python train.py --train_examples=45211 --encoder_mlp_ratio=4 --encoder_layers=6 --decoder_widths=[32, 64, 64] --decoder_dropout=0.05 --beta1=0.9 --beta2=0.98 --gradient_centralization=true --lr_schedule="step" --weight_decay=0.3
Rows from block 4 of the encoder of a small image VAE, named by matrix and row number. Rows with one number belong to one neuron. Each number is 500 + 40 x the weight over its row's rms, rounded and kept within 0 to 999. All counts start at 0. Numbers have three digits each.
Before each neuron's rows are labels from the 100 images, of 14976, where the neuron reaches its highest value: "patch colour" is the nearest of a few named colours to the mean colour under the peak. Only what is clearly more common there than usual is listed. The data: short English words printed on busy colour backdrops. In brackets: how many of the 100.
# fc1: MLP up (encoder.blocks.4.mlp.fc1.weight, 2048x512), inputs 208-259
# fc2: MLP down (encoder.blocks.4.mlp.fc2.weight, 512x2048, transposed), outputs 208-259

patch colour: white (30)
fc1.644:508498620464500535445526516508528527521536456495573392509498514468517498469544562496569501479485490521634533489622514526487432497501487511473512611470431545
fc2.644:510561506514499519520598514441505508440440519502564313488511498450467501519502672507502498501501479513500546519567506451503499418499530500501520441502514521

patch colour: grey (80)
fc1.599:500500493500504448527549499318593499457492512513495501493500500585517500540513501394468498500500531518427500505501499501539505501500529528481500484500500502
fc2.599:500500517501500455534504500599449500475500516500620759499500500435505500590500437498501500500500501498496460332501500499490446475548470500499499484500511500

patch colour: white (35)
fc1.183:500499533498516492484488490384490492497500500499527490502500497575606491558716498431446501537499540498471562512476500500490502407485637554487502500508509703
fc2.183:500500497499500398552389504578410502500504512499518743554500501404504499520500365500497501500500500508463426517501504504494433481530499501504500441498501498

patch colour: white (100)
fc1.219:508500498493475477500500508450509379496505501500506482500500500495475503519524454466499500497500527550476545499485500489527414500510501499499500406500500505
fc2.219:508498495515499518494500506500543544473435499498395319434503500549493496472498548403469501496498498509500464481489500471511500497501515500500500570500544499

patch colour: grey (94)
fc1.669:496495477501505499563500497393617489500478504509493524500481473569561488512501499484358496500499536435341494500503415505462516499551506526499471375498495501
fc2.669:500500530500476489509476500628501501469500523500633564499500500471498500500500489434513500500500500480514507346500500500494501506524456500500499556500490500

patch colour: grey (62)
fc1.750:506500478514498523505471499495523471471443481550500485501501452503502500500670475490461502501490556500455500509502555480500501491536453500647461455500425554
fc2.750:507500500500500499496561501502521478483499507500528440496500499550505500524548652524501500500500500535385494495509506500484600469500500500550500515501326502

patch colour: grey (59)
fc1.295:486500530495500444628500496429442500499516514496517531501500484605499500485494491502505489500500500501445498485500408510458500470500473500432500505504504499
fc2.295:503501489502498484532507500501500521501529494499499681522486502498653500489501447518519501500500512478508489543500496486501378466500492500491490490497497484

patch colour: grey (64)
fc1.5:507475490470459501420502501500504428486358498507579500469499504446488502413558423481469497484500495498419489475492519563444498552435439481503462487485388588
fc2.5:500500500500500546458535500450513498552507500500367238505500500528508500467500581498464500500500500506559542578499505477496558510494552500500500499500498497

patch colour: grey (68)
fc1.622:501500494499496392566549513446555449500502493500498547500500500588636521497500486383528500500500534503367500496430417501501500514500617502494499329500501701
fc2.622:499496506511510498500549500537395518493487500498584604506499502502469498562497493490524502498499502470500561364542500369502394504546432501493497713498471500

patch colour: white (47)
fc1.313:499443544500500376473495444495506470493501500532500505501501498506484500512499489500528500500500544496481524501497500482493500497500505654500497500501500383
fc2.313:490501486498500612500443555473662476488547500500545500459500500437491500501500500532482500500500512555482500500482498501499398493500460558495481608500341500

patch colour: grey (51)
fc1.331:502500476504499384475501501529487422492500484494533499518500500344438508438368381545527494507526477426504520501514516497537454529490465476496500481523428508
fc2.331:499500500513500504470538500425600488500469498500443284476500500571547500501499604515523500500500512500516495457499484461504526499442500500507478539500411501

patch colour: white (60)
fc1.164:496499521500523699492499497500508499510498407506504500498499497499624494507501501574519500499499444500492500498501493495497473497501414493643497512500396464
fc2.164:500503500498499500508501497506428426537500497500496494487500500628500500392500458525557500500500500500500502593498501548500347506499489500500500506500507504

patch colour: pink (50)
fc1.735:500499502500515607498497497502517507502500500500500463500506500503789498501560504651505500500505437465532500501501384498498502499519505498503500505498458499
fc2.735:501502500499499482504474500548451485501548500500521596504501500578500500460500435589508500500500499503500524606497503546502402526499500499500501504500511504

patch colour: black (76)
fc1.328:502479471480486497499503502498538441494431503501555511473500504503499500504610441492539499493514499527306499493490499538471500511415477483499460480495491542
fc2.328:501499500507500525469521500490511508500493500500386257480500500515499500477503575500480500500500500498566495493502501456501531504489532500500500537500497499

patch colour: grey (53)
fc1.55:503502484491464507464613510482509468464462518515501525528498483466486509496480457487540500452492526498467493512544503456524500523529482493407502464502459509
fc2.55:501532500489497537545575500607496517505498521500416523502554500515400500496500425497497500499499464476585589480470498564527527501546488500461533557500565508

patch colour: white (49)
fc1.140:505500569507507495470502500500519500502471498503500506515500493503600500498499442524518512501500500510503511523535500493501500495495514528407501500503500507
fc2.140:502500498498465581517500504421496431520500463498422502596489503519478498496500432553497502499498502678505502678495503582498463564512486507487498503497502440

patch colour: white (73)
fc1.655:502600523500578500502500509500375641499566500558511464496551504500589555484507498487488500500500475499530504501502501500534463534504564499508532500477500531
fc2.655:499500500500497501504500500500390487500499468500498587500500501613649500513496373536500500499499498501407483545458500500500277456501500500500502402500506475

patch colour: white (38); black (38)
fc1.642:496499507499540565500499496501603500501500406500504497496526501506569495505523509545500503501498487497505500497501500495486481497499500496700499509498396281
fc2.642:500504514487498500507435498533443499501502504500542495448501500543520500440501415534540500500500499495499547582499505554502347501497493500500501505500513507

patch colour: white (66)
fc1.21:500500503528515495495454502546458419510500405496519541500493493312500503501318454549530493537507500436513500516522501465518477499549364498408463444548521492
fc2.21:499499500500500495435569500398570425503499489499483366496494501632486499472498571572558501499500500500508500422497484500500553530456500500511490559498494501

patch colour: grey (46)
fc1.302:499500523465489483498508509490505422429489500505545431500503496515495507479517371514497497499501502502449500497487496540488429522468522500500499463500428552
fc2.302:501498491513500533486574500495506498514473500495323345485504501515500494504499596463485503496497500480530505470499499410500581497459590500499489519496500499

patch colour: green (28)
fc1.156:499500500492508443499503566455493504500496500499500501500500502485517499471500500500458500500500493514440500521479503545503500502500500322488492501500500519
fc2.156:533500499500508488582503412576493499507531534500509697500501500492498500542500420507511499500500499487500463499500501485500500517505499408500501442501506501

patch colour: white (67)
fc1.681:492529495513489499547506498489447505529384520506630367520510499447496530446450500572515482482505485424584535532490470498498322445501499480471540578503416512
fc2.681:500495464488526486481496500401602520542462500500474304523510500466504500583500500452481500500500495582530553500500489494440526569497511500461504473500495510

patch colour: grey (46)
fc1.728:506479500509500501503498505500592518500502487498500500514500507503399500433551457501445500500500496500444499703509501499502498581501502507553500500500500422
fc2.728:500506509499503504553477501498585509542485508510438551529500491514585509532511466453499491508506500506626388545499500560501413598499459500494500500511465501

patch colour: white (73)
fc1.401:501496503489505508466477487501438495573442472471590519492489478505543485500496510550430474505500505522510538529437521483548492491509638509449488549518431503
fc2.401:500485501511500575465500500427543499474476496500461477469504500467485500543482532503466500500500500507502549496406506427530518501537581500445500514500498499

patch colour: white (92)
fc1.312:502498581514535464541521509509547494526549435493614379602488501461478500515496510490557506519519465524535545530563504486506444495525544501572495507525410501
fc2.312:492528511495501492502601500479511512483352500500487355510499500435502500453499686501502500500500503546501529476563493457520500495506599501501493501500495531

patch colour: grey (50)
fc1.236:493504500499500498504458474500481502483499501496500496541500500438455526500505498531514501500497500470516528494505494517446500492553560525454500380500438502
fc2.236:500500499518500484499500503510522490495521500499568500490501501495500499500502512500538501499499500496501518497500500440505553496500498505504500501499502500

patch colour: grey (73)
fc1.16:498472536503498505501497500464499390506419498498495490449491500434429484512491546515483496500500554523452494536514509500500502493492367431456388499501511474
fc2.16:507506501500535447500501500498500529578544522508511537510500487474425506494505506489475491505506500520500491624500500568499669504499565493507500500513501500

patch colour: black (98)
fc1.382:497528500500584580500545501500423509500487522547502488516510495565515496500529500500427500486501434496621500483501511500497501531508489483513499509443427459
fc2.382:500502500499444508497516500500443448496500486500467521503500500523568500501478498529500500500500500499398501551458500535500448492500500500500501489500394500

patch colour: white (63)
fc1.761:494489597496501473522375499504490457504498361491586451530503498447498475521488530500540498515499529402508542459451489420516503518530412490493500577504469486
fc2.761:500499500478499500487386500450605498500540481500497418461502500428482500386500500559502500500500499502533545497445490574506511502493498500494501499500503490

patch colour: white (88)
fc1.367:502483500541509430496501538609484379499501497500583552500479472401445502500322414530513528504502508491503525501496518484501498515511382468481500422511505454
fc2.367:498490500499440508439568498417579455500495493498459286499500501609498498483497635561522501499499505514502497482500501501503568511437500500510489650498439500

patch colour: white (88)
fc1.377:493525482527536491506470522520493555507462491527593321464484530479572541481506521484505501492524457518493561484537468477462469497499371501453513521478407465
fc2.377:500501497488501500500486499485560500503374519500576362443500500503498500532500627515489500500500500467487563493629439478439560491404498500509500512500465544

patch colour: white (65)
fc1.89:495497504500516507469547468470505401504535500497556459500500444584492494511507463459502500500499500509470500374406424505494513474523500500593498506500499440
fc2.89:500501496500469565500504500473500501506502477502494483463498500533473502469503501537499499502501500452496496518500500493496334488488500500500500587501331500

patch colour: grey (46)
fc1.643:500501522500494458463543521355496376499490500500496501499503500502361501529500499420503513510502565644419500537500527500527500500495528443490501500500520500
fc2.643:500504500500559500500521499478497514500500510500533576501500500408488500603500509490454500500500502500495436544500500500498496455515500499494497393500480499

patch colour: grey (68)
fc1.201:496493500500501486499529499428479367499547505499499553462459499500501495560451524448556495500500503568414499499500542500588500483500487500447478513500532343
fc2.201:500500500500503500462539500490500502500509500500504557468496500464492501495500498502500500501501513465498427460497498514499460476496498500499484546500427495

patch colour: white (42)
fc1.602:500503500502517590500505483500519488501483492501501494500516500512631499492500464568494502517500495553501502538501439505494500500498420490503500500505430585
fc2.602:500500500500436504539506500508524491532500500500445500502500500571558500453502480506531500500500500500524600580500503512497500500500467500500500501500506463

patch colour: white (48)
fc1.139:498444531500500375491480460462522484485499500499500513506500497520471500500500482502535500500500542499481506414497500494501500501488502639501480349503508485
fc2.139:484502493500524512540494545488514513500502500500542505500500500470448500505500488498433500500500500500499498497500498500489505500503490552496500821500500441

patch colour: grey (64)
fc1.442:500500500500500441505500500356500459501501500498496503496490500534500499500497492416504497500500498506424500472464499507501500501500505502447500505500562583
fc2.442:500500500504522500499562500491506503500500500500498530537496500484503500537500511427505500500500518490520442434508500456492568500500500500496475578500450479

patch colour: white (30)
fc1.30:500459500502499513501505497418546341501513505494494501446490497542497490571500511465500500500500607538235495508487500499547506456494500535461477501529516471
fc2.30:501500500500520436517493500593499548500545534502631635498502492417468501489504438483495497501502500499571501493501500525499512556504499500499500511503481519

patch colour: grey (45)
fc1.645:497479525490491499494451476500488477467497547500526503506500495500500500506557398500561497496500500500534521496500475500485500498494500661487498486500440499
fc2.645:500497456500500509438499525520500499494525472491439474482501503500484487467497523492500506495497500494539496495500500497500491509500612515499500508488442499

patch colour: white (87)
fc1.398:494506530548496542521445534519522515497505498497576484567502510484534501483639510502496499485500514507446535565429510476513431495528570513611501472468481544
fc2.398:490496498473499541456496499495442505480443499494505414498500506500493494513493578496499506496496502511556557539500500501501480564544588502495497482494491528

patch colour: black (79)
fc1.379:518501514499506471494502502264508499485476500500505373443506500648518500554662500414430500564500537569494548544501500503496500500493579543482505499547519657
fc2.379:500502499498523418553452500583373501499504508500598781549499500418508500580500426500497500500500501505446425506506501499481441431543500501500498380500500500

patch colour: grey (55)
fc1.274:497500499500496500499518498484501500500444500506508490581498500503569500451504537506500497499519481569500500547551500504481500466503500476538497452498501501
fc2.274:501503502480468501502496499508508465455500514500518500440499500508556500486500501508501500500500500491499505468489500498500500457500500499500500505500506500

patch colour: grey (45)
fc1.575:517501496500500436506501508358539500479476573501497452482501500619501500496548495416332499503501543499484500516505519490500502500520497515535500500500500578
fc2.575:500500500501500496575504500500408500494489511500506708556500500479516500602500480465500500500500500500407401501481501500493554433533447500499500469500515490

patch colour: grey (64)
fc1.686:502501500490503512502531504498525497470500475504572514518511501552429500520673402500442506502500500519442500501471498399498461485382500497560501441499435498
fc2.686:500498500500491569378514500476539525503496499499396251461501500539498499491498594500490501499499500488577508481499514507461461506432534500505500563499491497

patch colour: white (67)
fc1.490:500506638444500530494532501506496491500489449486569365452498508517484486387518501539571510519493496561539533528525520558534379457533447499511492500495451503
fc2.490:500503508541501538491538500460521500459419501500497402415514500538513500597500594484504500500500500484515555502502530407550515458456549500499500500500488513

patch colour: white (61)
fc1.112:496500500500489545491498496474537494501507493494496501498500501452503497555519500507500499510500516511453500508500398504512506426499508514493493397523500494
fc2.112:500500581500500471500467500608473504500582571500555652498500500496451500482500432489500500500500500499572562474500503523501556532499500500528500486500503501

patch colour: grey (54)
fc1.28:500500358500497500491511500518500500492548500490500341500500497455488498496527511461466495500500495348300495511445502500490500502461629499500493457501500500
fc2.28:500493502500444502468479500476511494500501500500463486480596500546498500478500500513514500500500482500648564488492500516500562547500471500500507524500501473

patch colour: grey (47)
fc1.332:496500496503492542495491500438424518518406517499499501469466500488519444500564501500433467487500447515535554441497433504499531467446499507401473505500507527
fc2.332:500500500501501483499500500540460500512503499500500680561500500482508500495500427467532500500500501500377402530498503511500551511499492500512499398500490487

patch colour: white (34)
fc1.558:500495500511499425493485457498502500479426500518500503501500497516500500533505496497498500500500507499561569500535517452496501512494502635503483500502501473
fc2.558:500500498460481492500454536499495500498500500501520645531499499466494501559502498496498499501501501537347411500492495500469506445500458530497499505500500476

patch colour: white (100)
fc1.709:499498554499517515537490501504516500503503494498554471525499501503562481518550523488535501499489472488434485492499446488499501491486510506614499513499501381
fc2.709:500500500500500500503449500500470482499500500500538527517500500553499500438501375500513500500500500503499481593488505527500320537478500500501500500500506506

patch colour: grey (75)
fc1.67:504480391500474500461479515511487454467366668500510497532499442470500500470576469500446500498509507452389501485513499500478501500457499474500502413509492527
fc2.67:500493496497500499468474500524542506498500499499468346470525500531460498549499500498516501497495485497718513500500499541497561622559500500499517526499504517

patch colour: white (50)
fc1.320:500500500532504541492500499500542500511490483504501521499499493451550495505501469515661511500500493568460500499535498496500500495499372503528500500501478500
fc2.320:500502500491499503529501498499490500568500500500413499502500500575494500368502463527530500500500500500534490569499500590503373570500426500476500505500500500

patch colour: white (48)
fc1.61:500500502507499500482491499500499500514446488503501497501500489501624494500500500503583500505500492530493500456500454501500500470489510529557500506503500532
fc2.61:500502500497500503552450500509371500509501495500502589500499500551514500452502376522545500500500500503500510558499501536499293501512481500472500494500522476

patch colour: grey (59)
fc1.297:492484500493499515550499498435499344501511507498527506500500499498501493561500532564500498499500500492457552500498501500487500492487474488500473504502501300
fc2.297:500500497498616453468497500507487517500518500500623532447500500493427500489499500461500500500500500494497485506488493505497500492492506499501500497500422514

patch colour: black (93)
fc1.661:502464451487487500490519502505502466456468525497517500458500501500498497503683509462512490478500535489293491491509500504491500504432486485521424500488485500
fc2.661:500500500500495524464500500473544533498493500500437224465500500532499500451500542500500500500500500500605508500500500494501512511500500500500500540500500500

patch colour: white (53)
fc1.739:498490517435424456502500496484500389447500449500530500501500413508369511499673372500495492497500500500472509455491444511498500500496500500657486396497488498
fc2.739:500499498512519519478559502453512503547476486491433256500497507597474492509623593485480507496496517493517494490526499457476532522418570501536476584487477500

patch colour: white (52)
fc1.421:496489574514510479489450422499547503504500499504544531509482484500511501472434445545496499513513497500509500512507513471500499523482428770506500534523501451
fc2.421:485493497500465532474484532391606494498478478500418333462503500532520500474500553561490500500500497550538509478499488500507501502493497549503503552500501474

patch colour: grey (50)
fc1.3:501498380500480510500490492512531455462549504505500500391503481500706503500500476506453497517528497500483470513500463452548499504523512567524500491538495505
fc2.3:492500501497484559450500500500504500500498512500458422478500500534562498507500536498526500499500500492546536415497490501446546564476504520503500500500476533

patch colour: grey (74)
fc1.149:501472500515465508500499501486504423511498504499497509488498503493497477482476541421497500501500500489359496629539501498501500541532516470530435500500559390
fc2.149:502500501497504466470494500500505427511499500504518519497500495499571504544500497468499496504504500518503421481477493531505388499532508498499500497506292523

patch colour: white (42)
fc1.429:498501500494509503502525563444500500502500500500500504500500500493500500500500491500443500500500495575460500522486501535504500500503500321496499500500474508
fc2.429:515502500501498454567547434504519514592502508500409671519500500553542501491501471496501499500500500479507455516500502498500407512499486428500500500501511492

patch colour: grey (59)
fc1.552:499470500501508500506497499496503375500584504499499526493437490500500488528510497440497500500498534540411498538499504500498500449524503520483463502500519355
fc2.552:500501499497506499496497502500616505512526525503488534493495497500530502516503500501485498503502506500540425490494492532492521498493454500501494622502413455

patch colour: grey (42)
fc1.39:507514541486563504535493510442501500501609321500514510504522515540497531504511486620464495504553528566488500501504480498571453500450501500373506500515543500
fc2.39:500497497463530519496478498521402516509645496499449594514500501534475499529500347483435500499499500501500507527455558630461458501496500499409500512499563455

patch colour: grey (69)
fc1.262:500500500479499422478553546405499408475510493508497503498501500499497505495500499415603500500527553562341500647501526502556500501529500457497477460500500511
fc2.262:500508501500527494500536490494500511486476541499539504441500500500499499566498569492483501499499513500537496439499500459502497489512504489480487643500459500

patch colour: grey (49)
fc1.639:500497494500496500449552444501504420469501486515555526498500500475368501513606409488472499489501504508478500497494497431499500503404468518515498498498395478
fc2.639:500498501510497550444534506466525496534501499500313292486511500506444499456499525499503500499500495481534564464497500502505595559451544503501504500500506500

patch colour: grey (82)
fc1.740:495499529478486468494508492341497376497484507495495506502506500602453500506522496500500493515560575514434500483443448500489503451451493509490448502547535531
fc2.740:500501497500557469508479500498345524500534522500610637499500500459483500513500438485482500500500501500514475520503516500499500496531501500486499437500543499

patch colour: white (69)
fc1.608:500475571487502500500481501500507445500500500482510476535491498416494485492298488500500491500500570500507524462501503501500431461561490500392432403500432497
fc2.608:500500488492489500495498500497495484500504500500441494492501500513479500498500504500505500500500499500494550488500500500500514486502524500499501499500519500

patch colour: white (71)
fc1.310:530529603464543501540503539485519529528510356557581483500500537534541547482582503537429528492499523447455567506482526433522412480503500471499506553472497523
fc2.310:500503501498520556462470500431599498522523498499501332501500501541491499539499520492389501499499500589517534533397593589472500489414517500514500529499480475

patch colour: pink (44); white (37)
fc1.277:500491688499495371524500503441340500500494533500500477504500500521466500441500497412435497500500499473486528491528501500501500501499513500453500500500547503
fc2.277:500500474515503519498500505435471501499456407500513509567478500503543500666500496500501501500500518516350496515432500500502429405500512505500488405499470460